python train.py --dataset="simulated fluorescence microscopy of cells" --crop_scale_min=1 --horizontal_flip=true --encoder_mlp_ratio=6 --encoder_head_dim=64 --encoder_bias="all" --encoder_parallel_block=false --encoder_inner_norm=false --decoder_channel_attention="se" --decoder_upsampling="nearest_conv" --orthogonalizer="newton_schulz_5" --gradient_noise=0.3 --cautious_weight_decay=true --batch_size=64 --adamw_weight_decay_other_params=0.01
Rows from block 13 of the encoder of a small image FSQ autoencoder, named by matrix and row number. Rows with one number belong to one neuron. Each number is 50 + 12 x the weight over its row's rms, rounded and kept within 0 to 99. All counts start at 0. After the name is the row's rms in percent of the matrix's.
Before each neuron's rows are labels from the 100 images, of 14976, where the neuron reaches its highest value: "responds to" is what is common among them. Only what is clearly more common there than usual is listed. The data: simulated fluorescence microscopy of cells.
# fc1: MLP up (encoder.blocks.13.mlp.fc1.weight, 1152x192), inputs 128-191
# fc2: MLP down (encoder.blocks.13.mlp.fc2.weight, 192x1152, transposed), outputs 128-191

responds to: membrane rim
fc1.456 106:69 67 45 73 51 58 55 54 38 58 30 40 54 55 49 57 56 46 42 56 34 37 54 52 37 66 66 37 40 45 40 53 67 56 55 80 43 62 64 66 46 44 85 38 42 50 53 60 50 54 61 61 59 59 63 34 32 61 45 60 62 24 36 36
fc2.456 098:60 50 49 34 47 54 73 66 39 54 67 55 42 46 40 61 38 75 25 56 57 45 37 41 64 48 68 38 55 63 65 47 41 71 73 50 52 46 50 61 58 33 66 43 62 68 34 34 38 46 50 55 62 55 31 66 48 39 25 56 47 48 56 57

responds to: fibres; cyan stain
fc1.630 109:50 35 46 68 42 54 57 47 26 45 45 56 51 45 60 42 52 55 72 50 52 54 39 58 42 40 26 50 57 67 42 43 67 30 62 69 63 50 52 56 49 54 50 71 39 43 65 36 37 33 30 60 44 59 50 28 49 41 72 37 49 28 43 40
fc2.630 108:50 43 73 41 56 40 49 31 41 40 63 40 52 25 50 50 43 49 49 38 39 23 22 85 59 43 48 39 55 52 57 39 56 50 49 72 39 33 67 52 67 40 63 20 49 44 68 64 62 47 49 54 46 46 33 48 57 50 63 43 56 47 48 47

responds to: yellow stain; ring around the nucleus
fc1.505 107:43 54 57 46 59 40 47 50 28 61 38 45 63 38 43 64 48 54 23 45 68 56 59 42 47 37 59 29 62 39 40 61 35 60 25 42 44 53 63 66 35 77 53 56 44 34 47 61 56 63 57 72 70 53 43 52 55 49 43 47 43 45 44 45
fc2.505 111:53 59 52 41 50 31 61 56 33 61 38 48 40 47 86 45 45 59 42 35 48 54 52 46 41 51 31 40 55 66 49 59 49 58 28 33 43 72 37 44 42 35 58 59 43 67 48 60 44 47 78 39 58 59 66 30 59 63 56 45 37 51 43 53

responds to: yellow stain; membrane rim
fc1.622 104:32 52 45 46 47 44 41 68 40 54 35 54 66 65 39 38 50 48 52 28 49 50 54 48 42 66 37 52 74 17 59 46 34 38 34 68 65 37 73 49 47 54 43 42 46 41 21 43 28 55 60 33 49 37 37 62 55 54 48 52 38 55 44 46
fc2.622 103:63 48 19 39 45 34 69 49 58 52 43 72 57 29 48 49 65 73 21 77 54 48 28 36 24 64 46 45 50 48 50 53 45 58 63 61 51 63 50 60 52 44 44 57 40 45 53 35 66 46 42 45 49 38 66 44 61 31 50 51 65 55 50 52

responds to: yellow stain; long thin cells
fc1.93 099:61 55 43 49 50 50 62 64 47 47 34 57 41 39 51 79 49 61 58 43 64 41 39 51 60 58 60 41 40 22 63 31 50 48 33 53 41 56 37 38 29 61 64 34 45 53 47 56 48 43 50 52 65 59 53 53 38 35 34 40 43 57 56 48
fc2.93 089:76 58 44 37 67 28 53 49 31 51 44 63 47 36 47 83 45 44 65 63 67 57 69 57 45 45 43 53 45 56 30 53 63 38 30 61 70 40 30 58 48 29 54 57 27 54 81 63 36 50 31 54 47 65 33 68 55 41 38 57 37 55 39 36

responds to: green stain; membrane rim
fc1.426 105:43 51 45 47 36 35 61 58 54 41 56 38 35 56 65 39 60 51 52 34 49 62 36 54 52 40 53 56 46 51 54 48 52 60 56 59 56 48 47 49 52 33 48 56 71 31 30 49 74 40 57 57 48 62 37 32 50 54 38 39 48 42 55 24
fc2.426 106:57 35 70 60 62 26 46 51 44 43 73 59 49 60 45 48 41 47 62 57 62 62 60 50 49 69 73 60 58 54 34 49 51 60 41 42 42 42 21 43 56 63 37 42 53 42 29 18 59 42 45 34 25 43 38 39 70 49 58 33 39 63 30 56

responds to: membrane rim; magenta stain
fc1.261 103:52 62 71 62 56 54 59 54 29 46 50 55 37 45 26 36 51 60 58 67 58 48 43 56 59 58 38 37 54 30 54 44 53 64 34 55 53 46 46 57 35 53 45 39 39 57 40 47 38 61 22 52 30 55 48 48 64 36 58 46 35 61 47 37
fc2.261 107:67 45 51 58 49 31 60 70 53 51 59 54 40 40 58 48 51 41 49 68 53 38 56 35 63 45 44 52 44 59 42 41 45 60 75 43 54 53 56 52 18 47 54 39 56 32 66 64 45 61 46 41 48 66 60 21 48 60 54 42 61 54 22 41

responds to: long thin cells
fc1.462 104:52 40 47 74 51 61 48 52 62 50 26 52 42 25 57 38 65 32 61 25 52 50 41 64 66 41 41 49 57 51 44 54 46 43 54 35 43 65 67 54 41 46 39 66 31 50 64 42 59 60 56 53 66 41 60 57 52 38 55 65 66 44 73 47
fc2.462 097:49 40 39 61 54 44 37 68 60 62 12 45 50 47 51 38 53 57 73 57 30 53 63 66 53 47 62 66 42 54 44 57 44 27 37 48 43 44 28 61 51 41 23 46 39 77 41 47 41 44 64 47 23 49 27 53 45 55 51 55 54 64 60 48

responds to: ring around the nucleus
fc1.213 091:31 67 64 46 56 52 38 46 45 34 66 81 30 63 40 74 29 59 49 35 35 61 50 56 49 51 35 61 42 32 48 49 47 44 50 61 50 53 55 36 34 75 49 51 41 50 40 68 58 73 40 46 58 48 35 55 41 53 54 53 57 45 59 52
fc2.213 101:61 60 35 44 53 47 63 57 49 78 55 26 54 68 45 65 59 52 43 55 52 67 59 46 59 49 41 46 63 72 58 57 37 43 52 53 54 40 46 40 46 77 58 62 38 54 55 46 51 26 47 50 37 67 43 43 32 54 53 53 59 58 58 37

responds to: magenta stain; crowded; cells: ten or more; ring around the nucleus
fc1.750 097:58 69 50 45 71 40 36 65 54 52 24 59 47 47 50 51 46 72 47 35 39 46 46 46 62 29 27 44 53 50 43 39 49 56 51 45 64 61 52 70 64 39 36 56 45 47 58 29 59 31 40 32 55 58 68 36 35 66 48 56 56 44 49 46
fc2.750 101:74 36 48 36 76 50 40 48 28 41 42 67 49 56 51 61 62 53 41 44 65 33 53 55 56 31 52 31 55 58 60 63 36 61 63 46 53 66 56 40 47 37 41 48 39 49 52 55 40 36 34 38 52 54 51 45 57 65 37 48 47 56 42 43

responds to: yellow stain; membrane rim
fc1.309 091:28 43 57 48 54 60 46 54 61 61 22 42 46 33 66 42 35 66 62 56 68 40 71 46 49 53 49 43 28 38 77 45 54 32 57 54 62 37 29 34 44 52 39 48 69 49 43 44 24 50 61 72 58 53 60 42 28 57 46 34 58 58 47 42
fc2.309 095:39 48 48 56 47 55 44 52 48 38 41 46 73 42 45 44 31 43 47 59 63 53 59 64 52 43 59 32 62 54 46 50 47 73 59 58 60 56 39 46 48 57 47 66 28 57 61 67 50 60 38 47 51 62 41 46 36 66 55 43 55 31 54 42

responds to: yellow stain
fc1.444 108:69 61 51 70 58 34 56 74 51 48 38 64 46 45 45 64 61 64 64 48 61 36 40 33 71 52 54 42 37 42 63 47 57 58 51 33 49 65 56 61 41 55 55 47 53 62 48 30 51 51 65 35 21 41 42 53 33 26 45 47 30 34 61 54
fc2.444 101:46 13 33 50 49 72 52 35 40 52 74 54 37 77 63 47 59 44 68 54 54 85 32 32 32 51 50 39 45 61 46 47 56 60 56 54 54 57 58 62 44 36 38 47 44 45 78 52 49 49 50 45 50 38 73 35 44 50 62 47 61 41 53 46

responds to: green stain; fibres; ring around the nucleus
fc1.465 099:57 37 58 61 38 71 64 81 65 59 81 38 43 57 70 51 57 50 31 44 61 42 47 33 46 63 47 52 53 41 51 32 60 50 48 58 38 30 41 64 35 57 20 38 62 47 48 56 37 41 25 52 48 53 49 43 51 75 66 72 50 47 49 58
fc2.465 105:62 60 35 35 13 56 55 38 30 71 55 38 62 46 47 65 44 63 36 45 37 40 62 18 60 53 67 41 47 38 53 66 54 52 40 60 55 43 62 49 48 52 42 46 68 59 44 37 50 57 49 46 68 39 61 47 29 73 21 41 31 56 66 36

responds to: fibres; yellow stain; ring around the nucleus
fc1.639 098:38 23 46 76 64 33 48 27 45 56 45 48 59 39 43 48 47 45 61 37 41 51 54 67 50 59 51 56 30 35 63 56 49 61 40 38 47 77 30 82 43 46 40 71 27 60 66 59 65 53 34 32 83 17 61 67 53 69 64 54 49 49 62 48
fc2.639 107:61 53 53 65 40 45 62 49 51 74 53 53 27 38 66 52 58 59 44 40 30 51 61 31 41 64 58 36 47 54 37 61 56 68 25 48 42 32 67 61 75 47 53 60 63 37 58 57 42 50 39 57 37 50 49 35 44 45 45 49 38 26 54 47

responds to: green stain; fibres; membrane rim
fc1.314 098:56 51 47 40 48 50 41 34 44 54 56 55 61 65 07 26 58 39 38 32 43 60 54 81 81 55 39 47 50 40 33 57 48 23 20 64 52 37 66 42 61 48 63 49 54 56 47 58 43 48 51 30 55 54 50 47 37 44 55 46 66 36 40 51
fc2.314 106:47 43 41 46 48 47 27 47 45 49 55 53 55 56 57 47 38 39 47 56 69 69 52 68 64 46 59 45 66 53 34 13 68 44 31 32 52 40 52 76 52 23 42 27 34 59 56 48 45 37 32 53 51 70 22 46 50 59 38 58 53 55 66 46

responds to: membrane rim; green stain
fc1.251 104:65 51 48 53 32 54 40 51 55 42 75 59 39 33 29 45 38 32 32 54 61 68 41 44 28 47 44 58 57 36 49 60 34 72 49 43 60 44 61 71 62 61 54 36 54 29 45 64 55 54 56 54 80 58 28 58 51 59 38 49 53 42 45 52
fc2.251 097:63 58 22 65 34 40 70 47 53 73 46 49 69 37 63 62 48 56 35 56 47 62 36 63 57 55 39 44 41 44 60 84 57 54 54 48 44 35 59 42 37 30 63 62 55 51 46 40 49 59 67 54 68 81 61 47 56 54 56 43 60 56 50 61

responds to: long thin cells; crowded; cells: ten or more; yellow stain
fc1.436 097:30 26 39 47 57 76 33 75 63 62 68 52 58 49 41 43 18 38 52 38 62 40 43 57 46 40 36 47 58 48 53 51 50 60 43 69 47 68 53 36 66 67 58 59 47 35 65 53 48 44 51 59 65 35 39 50 41 56 58 51 49 55 48 59
fc2.436 096:39 12 50 61 40 28 33 42 65 57 31 53 44 35 53 58 41 37 34 52 43 45 55 66 40 49 70 46 28 41 38 40 34 34 52 45 40 54 44 63 46 67 59 54 52 38 45 39 49 47 50 66 44 48 40 38 26 59 53 55 55 45 41 51

responds to: long thin cells; crowded; cells: ten or more; yellow stain
fc1.268 102:57 77 26 72 26 47 40 44 42 61 65 38 52 66 45 34 52 48 54 28 39 49 53 44 53 47 64 43 50 42 60 71 75 72 64 60 77 46 42 55 78 41 55 52 48 42 44 21 28 54 50 52 39 32 41 54 61 45 38 41 40 32 68 69
fc2.268 100:40 64 45 45 55 43 40 34 39 59 43 55 48 36 72 52 59 31 68 56 39 54 43 76 54 42 54 50 56 36 63 53 50 50 47 77 73 57 58 51 64 26 66 46 24 49 58 61 42 46 88 39 49 48 19 42 36 57 43 44 51 45 51 26

responds to: membrane rim; green stain
fc1.306 104:45 37 47 59 66 47 69 44 51 29 52 43 33 64 48 50 55 54 53 67 71 40 56 36 44 50 56 41 37 48 57 42 62 65 41 62 42 37 54 32 49 51 42 36 41 54 95 54 50 44 49 44 72 53 62 54 32 49 42 61 71 56 52 70
fc2.306 096:28 50 53 50 72 58 43 43 22 54 48 60 47 54 49 54 56 46 50 52 46 40 62 53 43 71 29 48 46 65 67 23 52 41 39 26 47 45 44 59 49 47 47 52 56 52 51 62 76 62 55 42 63 56 51 34 68 53 65 41 59 59 42 51

responds to: green stain; membrane rim
fc1.195 105:47 58 32 49 61 42 53 54 44 53 51 38 33 50 27 45 32 46 50 46 61 63 18 57 68 52 61 58 42 61 30 44 12 48 48 55 58 41 59 47 59 45 42 68 58 43 37 48 47 51 51 53 55 41 67 51 29 22 51 47 54 31 82 42
fc2.195 104:35 29 46 16 71 48 46 62 31 39 46 69 55 56 43 39 53 30 60 76 48 39 50 31 51 44 32 76 26 38 69 65 53 61 60 40 42 60 39 37 55 63 47 81 56 57 46 64 47 53 57 27 39 48 42 51 60 56 44 33 55 73 49 48

responds to: green stain; membrane rim
fc1.600 105:58 53 39 45 36 60 42 69 40 41 54 24 57 61 55 42 67 41 55 37 33 57 60 49 34 47 50 54 66 57 49 65 26 65 55 49 48 46 58 50 35 56 47 57 30 50 37 36 72 55 75 40 31 35 52 41 48 59 41 55 57 46 64 49
fc2.600 103:39 54 60 56 52 72 45 58 90 60 45 45 49 57 50 45 41 49 59 70 56 36 59 42 36 56 40 44 48 52 49 38 55 44 53 79 62 54 54 68 60 47 42 43 52 58 40 22 43 56 57 40 50 45 45 77 50 40 59 58 59 36 53 53

responds to: yellow stain; fibres; ring around the nucleus
fc1.16 100:63 48 49 42 39 53 43 68 66 43 74 63 61 53 71 70 57 52 63 43 55 36 41 65 58 40 62 60 47 39 73 61 64 49 39 55 67 53 51 23 32 46 60 45 46 50 64 90 28 55 33 50 47 39 68 44 47 66 49 56 58 60 33 34
fc2.16 104:47 46 39 41 59 33 66 50 37 62 62 69 45 52 54 51 43 51 53 55 58 24 25 40 45 55 40 59 43 47 59 46 51 47 67 53 52 72 47 52 48 57 49 52 41 42 53 54 58 55 44 32 62 67 60 49 38 46 41 59 48 69 32 23

responds to: magenta stain; membrane rim
fc1.634 101:57 61 37 37 43 50 38 48 52 55 41 50 40 52 49 60 37 34 38 27 29 54 46 50 84 34 38 65 65 58 37 80 50 63 52 50 39 57 54 59 52 54 66 72 59 65 57 75 68 53 62 61 25 54 47 51 43 41 46 68 32 45 65 47
fc2.634 088:36 54 31 58 62 63 40 51 54 59 39 41 53 44 66 48 43 30 35 54 50 78 39 41 41 41 60 70 67 54 61 64 47 52 61 34 44 44 52 45 63 34 55 64 49 65 35 37 57 40 62 61 79 54 49 64 63 44 47 49 58 54 23 56

responds to: crowded; cells: ten or more; cyan stain; ring around the nucleus
fc1.654 105:56 42 50 63 44 59 58 53 58 52 37 39 56 50 58 37 63 64 14 56 48 36 47 64 40 45 39 66 35 56 37 58 36 47 51 43 63 34 44 51 34 63 33 57 32 49 52 49 44 49 50 64 70 25 53 39 62 59 61 59 50 45 44 54
fc2.654 112:38 41 48 46 62 40 63 44 58 52 48 52 53 59 41 51 52 52 52 55 55 44 60 36 33 57 54 56 24 32 58 55 34 52 71 59 68 47 62 62 53 53 31 34 75 61 14 54 53 50 52 64 38 40 43 80 51 62 52 49 73 36 58 48

responds to: cyan stain; fibres
fc1.15 093:39 28 30 43 60 63 25 41 43 36 46 65 44 32 54 61 26 71 46 61 49 75 56 46 45 51 51 53 59 42 37 58 44 36 37 38 57 63 34 47 35 67 46 54 71 59 48 51 46 55 42 54 41 33 55 62 62 39 10 42 57 40 53 40
fc2.15 098:51 49 15 25 45 63 58 51 33 41 70 52 66 65 75 58 30 61 55 46 56 54 47 54 38 39 54 63 41 43 44 46 46 43 53 53 47 63 46 30 41 42 68 55 51 46 45 46 63 45 51 25 59 49 59 84 42 60 56 52 40 58 50 63

responds to: membrane rim; cyan stain
fc1.180 094:39 37 55 29 67 55 44 60 53 55 51 36 54 50 38 51 53 40 31 29 50 65 52 41 74 52 61 35 32 47 44 55 35 34 41 60 58 42 52 52 81 41 45 62 50 52 76 50 44 51 60 25 56 54 55 52 47 59 35 32 54 27 28 44
fc2.180 095:55 58 75 73 56 52 25 69 51 30 40 44 56 61 27 27 25 28 50 49 58 48 69 54 44 50 47 31 41 58 33 63 68 29 44 57 44 55 39 56 40 54 56 52 64 36 33 47 48 60 31 58 37 31 43 19 42 44 72 39 44 57 64 42

responds to: red stain; fibres; ring around the nucleus
fc1.624 102:61 52 36 48 52 61 57 51 35 39 51 35 39 43 53 48 66 50 26 52 61 56 55 43 56 46 47 50 53 57 57 61 55 45 50 60 58 46 36 24 42 59 59 51 42 40 35 62 24 43 53 28 55 76 58 53 27 67 50 72 54 54 61 50
fc2.624 099:31 55 60 42 55 35 58 47 53 29 31 51 51 28 47 34 71 46 36 55 57 43 48 45 42 74 43 42 37 42 34 50 47 57 40 73 52 55 61 28 43 51 64 54 77 54 59 58 48 68 48 58 31 57 20 55 55 56 62 40 46 54 63 38

responds to: cyan stain; fibres
fc1.24 085:90 34 49 50 62 55 64 64 46 63 56 45 37 60 28 62 56 49 32 37 45 73 41 32 56 50 25 62 49 51 67 33 52 34 36 56 54 46 49 53 70 69 43 61 51 61 49 64 45 57 57 53 58 22 37 55 44 55 42 58 41 54 32 71
fc2.24 100:47 44 56 79 56 51 81 51 55 40 28 45 63 53 45 50 30 64 56 55 47 45 40 52 32 52 33 42 69 43 46 50 68 41 68 58 79 58 39 50 39 42 34 30 55 77 44 49 50 42 55 62 44 55 47 71 45 36 51 59 75 60 61 37

responds to: red stain; fibres
fc1.77 102:63 38 50 65 42 55 54 78 38 46 60 44 75 45 57 63 48 38 38 40 36 41 65 46 35 59 36 29 49 48 47 39 42 55 57 49 53 52 45 47 52 56 51 75 37 59 57 47 42 46 65 54 60 46 46 40 46 53 25 58 39 36 68 55
fc2.77 096:66 59 41 41 45 35 34 40 36 68 60 31 62 68 54 56 55 69 46 25 47 42 49 62 34 68 56 50 54 57 43 23 44 66 49 54 41 64 24 43 61 55 53 44 64 34 27 45 49 35 42 60 35 32 57 48 30 28 49 51 47 57 49 56

responds to: ring around the nucleus; yellow stain
fc1.387 096:37 62 56 48 64 37 35 71 70 38 85 56 46 36 34 43 55 55 59 47 48 63 46 59 55 37 49 47 58 44 54 65 24 49 55 64 46 59 49 56 47 35 52 50 65 72 63 63 43 38 42 87 45 61 60 62 52 52 32 43 46 47 51 50
fc2.387 102:63 56 57 56 61 72 50 60 44 42 56 47 59 35 46 25 44 54 56 40 45 53 65 46 58 55 44 33 51 82 60 47 42 56 22 65 49 52 61 38 29 52 48 52 47 43 64 33 42 64 60 54 19 51 53 49 67 51 64 57 42 59 57 74

responds to: cyan stain; long thin cells
fc1.731 105:61 38 33 44 58 43 60 32 50 52 29 34 31 29 44 63 56 61 41 41 36 51 61 51 69 41 48 37 54 33 53 47 68 39 39 71 51 48 56 66 60 40 52 22 50 49 32 45 60 43 43 52 61 57 53 45 53 43 35 67 63 42 57 48
fc2.731 105:60 45 52 69 57 50 39 58 55 30 50 44 38 54 68 43 92 37 49 50 50 25 47 58 67 57 42 52 38 27 64 26 50 69 39 44 47 34 37 60 61 47 44 23 40 48 41 41 62 31 44 44 42 62 61 33 66 56 51 50 61 62 46 52

responds to: red stain; ring around the nucleus; fibres
fc1.153 097:35 53 53 39 60 38 33 46 56 50 57 55 51 40 43 39 65 65 45 60 44 51 31 55 59 36 35 44 42 38 54 44 58 70 40 45 48 55 74 36 34 38 55 50 43 62 49 43 53 46 30 41 26 44 61 37 38 55 40 78 58 63 46 59
fc2.153 110:36 68 64 51 45 61 57 49 65 53 57 61 38 46 70 31 40 63 37 48 43 43 61 48 45 45 31 49 29 40 57 57 41 64 83 62 61 64 59 60 58 53 54 40 50 50 46 44 55 59 54 80 59 73 39 47 62 72 62 48 82 52 35 65

responds to: long thin cells
fc1.156 097:45 57 42 36 74 59 45 47 61 53 26 69 42 41 40 51 58 51 33 56 65 41 54 45 55 30 46 56 62 37 42 50 46 69 58 56 56 48 53 55 42 40 35 46 39 59 48 44 63 57 63 69 66 39 34 14 57 39 50 47 50 64 43 46
fc2.156 101:74 45 71 39 40 33 58 57 49 56 35 43 75 52 65 60 36 27 38 43 61 55 45 73 47 42 35 65 67 69 54 60 27 58 52 40 48 57 80 60 76 44 36 46 30 49 45 44 47 45 44 26 41 41 48 51 60 54 46 36 58 58 37 35

responds to: magenta stain; membrane rim
fc1.257 100:33 37 58 38 57 32 54 52 38 51 43 61 62 55 51 38 45 55 63 35 28 61 50 58 38 61 58 41 59 49 47 61 40 64 64 68 47 79 50 38 52 54 44 39 67 47 68 62 43 52 67 44 51 43 49 33 60 42 42 36 29 47 58 44
fc2.257 088:46 47 49 48 55 53 28 14 43 47 62 46 30 61 40 58 34 56 41 44 41 35 64 45 64 71 41 44 60 39 44 59 55 47 40 48 40 58 58 64 52 24 35 74 58 54 59 48 50 49 40 54 54 35 37 50 34 55 51 47 34 67 59 50

responds to: ring around the nucleus; fibres
fc1.513 091:65 49 32 48 50 54 65 42 40 61 70 62 47 39 62 46 52 36 52 33 31 27 39 33 44 56 52 53 32 38 41 72 46 50 64 55 45 48 53 38 42 72 38 61 84 30 35 49 61 51 42 47 55 40 54 55 49 58 37 18 52 30 54 36
fc2.513 106:37 78 36 37 48 40 43 48 69 57 48 58 51 38 54 55 43 50 47 42 50 52 63 40 45 60 58 35 53 41 55 53 65 52 54 44 35 60 41 65 64 45 53 64 59 57 50 31 53 69 54 29 40 75 27 45 60 44 58 45 61 58 43 58

responds to: red stain; fibres; ring around the nucleus
fc1.680 107:46 61 52 49 33 50 53 57 58 58 68 45 44 89 59 39 42 50 57 49 37 51 41 32 49 42 41 46 36 59 40 55 43 67 63 41 40 49 52 45 78 61 61 43 47 50 44 47 56 41 51 47 34 32 74 33 48 36 41 45 74 39 60 30
fc2.680 105:37 46 50 53 54 48 56 53 54 30 38 63 39 20 62 31 54 50 53 33 43 61 56 48 52 55 79 56 57 59 55 56 41 27 57 46 60 63 59 54 46 57 55 47 49 40 34 39 31 50 48 46 31 43 38 66 60 78 36 63 38 57 52 53

responds to: crowded; cells: ten or more; yellow stain
fc1.763 100:34 37 49 27 45 64 47 44 41 42 47 48 50 43 41 49 49 81 59 51 58 49 75 37 50 54 42 44 37 45 49 40 48 69 48 59 42 58 49 45 50 46 39 50 32 61 80 52 38 62 52 36 54 76 61 60 41 52 65 61 30 39 27 58
fc2.763 100:32 49 32 49 44 67 49 50 35 80 43 36 57 38 69 53 39 66 34 63 75 57 54 43 57 39 71 55 65 43 40 49 40 32 55 57 40 58 42 64 51 36 54 38 53 34 66 49 55 52 45 60 43 54 57 59 47 46 40 45 42 58 33 45

responds to: yellow stain; fibres
fc1.742 094:34 74 35 55 50 54 37 57 42 52 49 49 48 60 32 49 62 38 42 38 26 49 48 50 39 56 62 59 50 42 37 55 43 37 58 51 35 32 38 29 36 41 57 51 51 75 60 28 59 69 36 32 74 46 52 58 58 75 69 36 46 48 57 64
fc2.742 105:59 45 50 53 37 29 57 72 42 68 59 27 51 68 54 50 49 37 60 53 58 35 62 26 40 49 69 63 51 53 67 50 48 37 57 45 56 56 69 77 40 36 35 56 22 41 27 55 69 36 58 47 44 41 59 55 64 40 49 44 62 77 35 52

responds to: magenta stain; few cells; cells: one or two
fc1.672 106:37 37 37 31 59 39 55 49 40 61 57 52 56 50 55 29 36 45 41 45 49 67 40 27 57 61 54 24 26 36 45 34 65 48 57 44 46 59 64 53 59 71 52 50 55 61 59 78 58 29 26 31 51 44 52 37 63 62 42 42 40 62 68 50
fc2.672 088:26 50 53 38 41 26 28 44 41 74 42 29 66 56 44 57 26 42 44 55 55 55 54 42 57 56 62 45 58 54 46 42 63 72 40 41 59 55 39 36 45 60 76 62 64 59 40 61 39 43 31 24 56 59 42 42 25 43 37 52 34 59 55 48

responds to: red stain; fibres; ring around the nucleus
fc1.393 106:64 35 63 76 46 36 36 58 55 42 49 77 55 48 58 29 44 41 56 33 35 55 19 28 41 31 52 65 51 67 40 49 26 48 51 68 33 53 65 42 46 59 38 58 68 46 55 49 48 44 39 47 76 49 60 49 53 53 49 42 53 66 58 43
fc2.393 092:57 49 52 58 50 45 52 40 29 61 38 72 32 55 54 61 28 69 47 30 51 28 28 50 73 57 48 53 61 50 64 37 45 49 47 19 53 61 50 30 32 45 49 39 47 56 43 57 71 76 25 67 59 57 42 49 53 30 48 26 36 50 33 59

responds to: red stain; fibres
fc1.668 103:52 59 34 62 65 45 46 53 40 80 28 65 38 42 31 35 43 59 45 51 58 46 56 35 58 41 52 44 37 49 51 42 56 46 53 65 26 75 48 49 49 45 29 55 39 41 67 32 55 56 33 63 36 37 62 52 38 55 53 29 57 46 63 49
fc2.668 104:59 50 42 60 40 57 55 32 48 32 68 50 66 52 31 73 72 50 19 54 36 35 49 62 44 32 52 46 46 56 43 54 66 58 51 45 34 21 43 59 39 50 58 31 38 62 61 48 34 39 37 46 59 26 52 68 49 24 42 53 61 47 53 42

responds to: red stain; membrane rim
fc1.674 100:39 52 45 69 39 48 34 40 66 64 50 49 49 47 58 45 35 44 46 41 55 38 43 39 55 36 31 48 49 56 55 46 65 42 67 50 31 54 28 36 33 53 61 57 62 44 35 48 65 69 36 55 54 64 51 50 42 40 62 45 55 35 62 22
fc2.674 095:42 65 65 58 72 45 30 33 52 54 46 54 56 52 55 48 33 53 67 67 70 43 45 35 47 60 53 34 51 71 42 30 55 54 54 53 60 41 50 43 48 37 65 45 56 26 58 59 55 28 38 40 50 50 51 49 27 37 71 33 76 47 48 68

responds to: crowded; cells: ten or more; yellow stain; membrane rim
fc1.294 093:46 52 65 51 41 49 70 63 49 43 40 37 47 61 71 37 64 64 49 61 61 49 67 53 20 60 37 18 44 58 46 53 32 50 43 61 65 63 43 68 45 32 44 52 52 39 45 62 36 42 59 25 44 52 53 69 66 52 41 44 31 46 51 51
fc2.294 108:51 33 58 42 40 52 52 46 61 68 56 33 57 54 58 36 46 39 18 51 56 61 30 55 25 53 35 39 87 67 47 38 54 39 56 47 55 25 54 43 34 56 76 54 58 46 73 51 46 56 50 57 73 46 60 51 67 53 53 64 63 46 33 72

responds to: crowded; cells: ten or more; cyan stain; membrane rim
fc1.369 100:51 44 48 49 62 48 38 53 53 48 53 38 70 51 44 44 45 56 54 44 56 44 61 45 69 83 64 34 36 49 64 23 49 46 64 65 40 68 86 47 43 60 58 58 52 65 56 40 77 45 41 44 50 52 53 46 52 48 52 47 70 35 48 53
fc2.369 101:44 61 49 38 53 28 57 49 59 73 24 62 50 49 52 26 48 67 61 56 45 27 67 52 39 51 50 55 71 62 46 22 43 38 54 41 44 30 49 43 72 48 48 63 64 22 35 49 54 63 57 53 46 66 49 53 45 48 48 61 58 38 48 47

responds to: long thin cells; cyan stain
fc1.134 095:40 33 48 36 58 33 53 42 42 48 40 30 68 37 44 49 32 68 44 13 38 65 62 61 68 50 46 25 64 31 44 46 44 48 51 53 42 45 40 62 58 41 53 57 46 45 41 52 49 61 37 59 43 24 74 45 54 47 53 64 56 58 46 50
fc2.134 102:32 59 48 59 48 36 48 41 57 61 77 60 67 52 36 52 37 52 62 37 36 72 48 54 36 34 62 48 30 50 22 40 35 55 41 55 33 51 48 55 50 66 48 59 53 36 79 53 39 30 48 36 54 49 53 63 41 44 56 34 36 47 59 78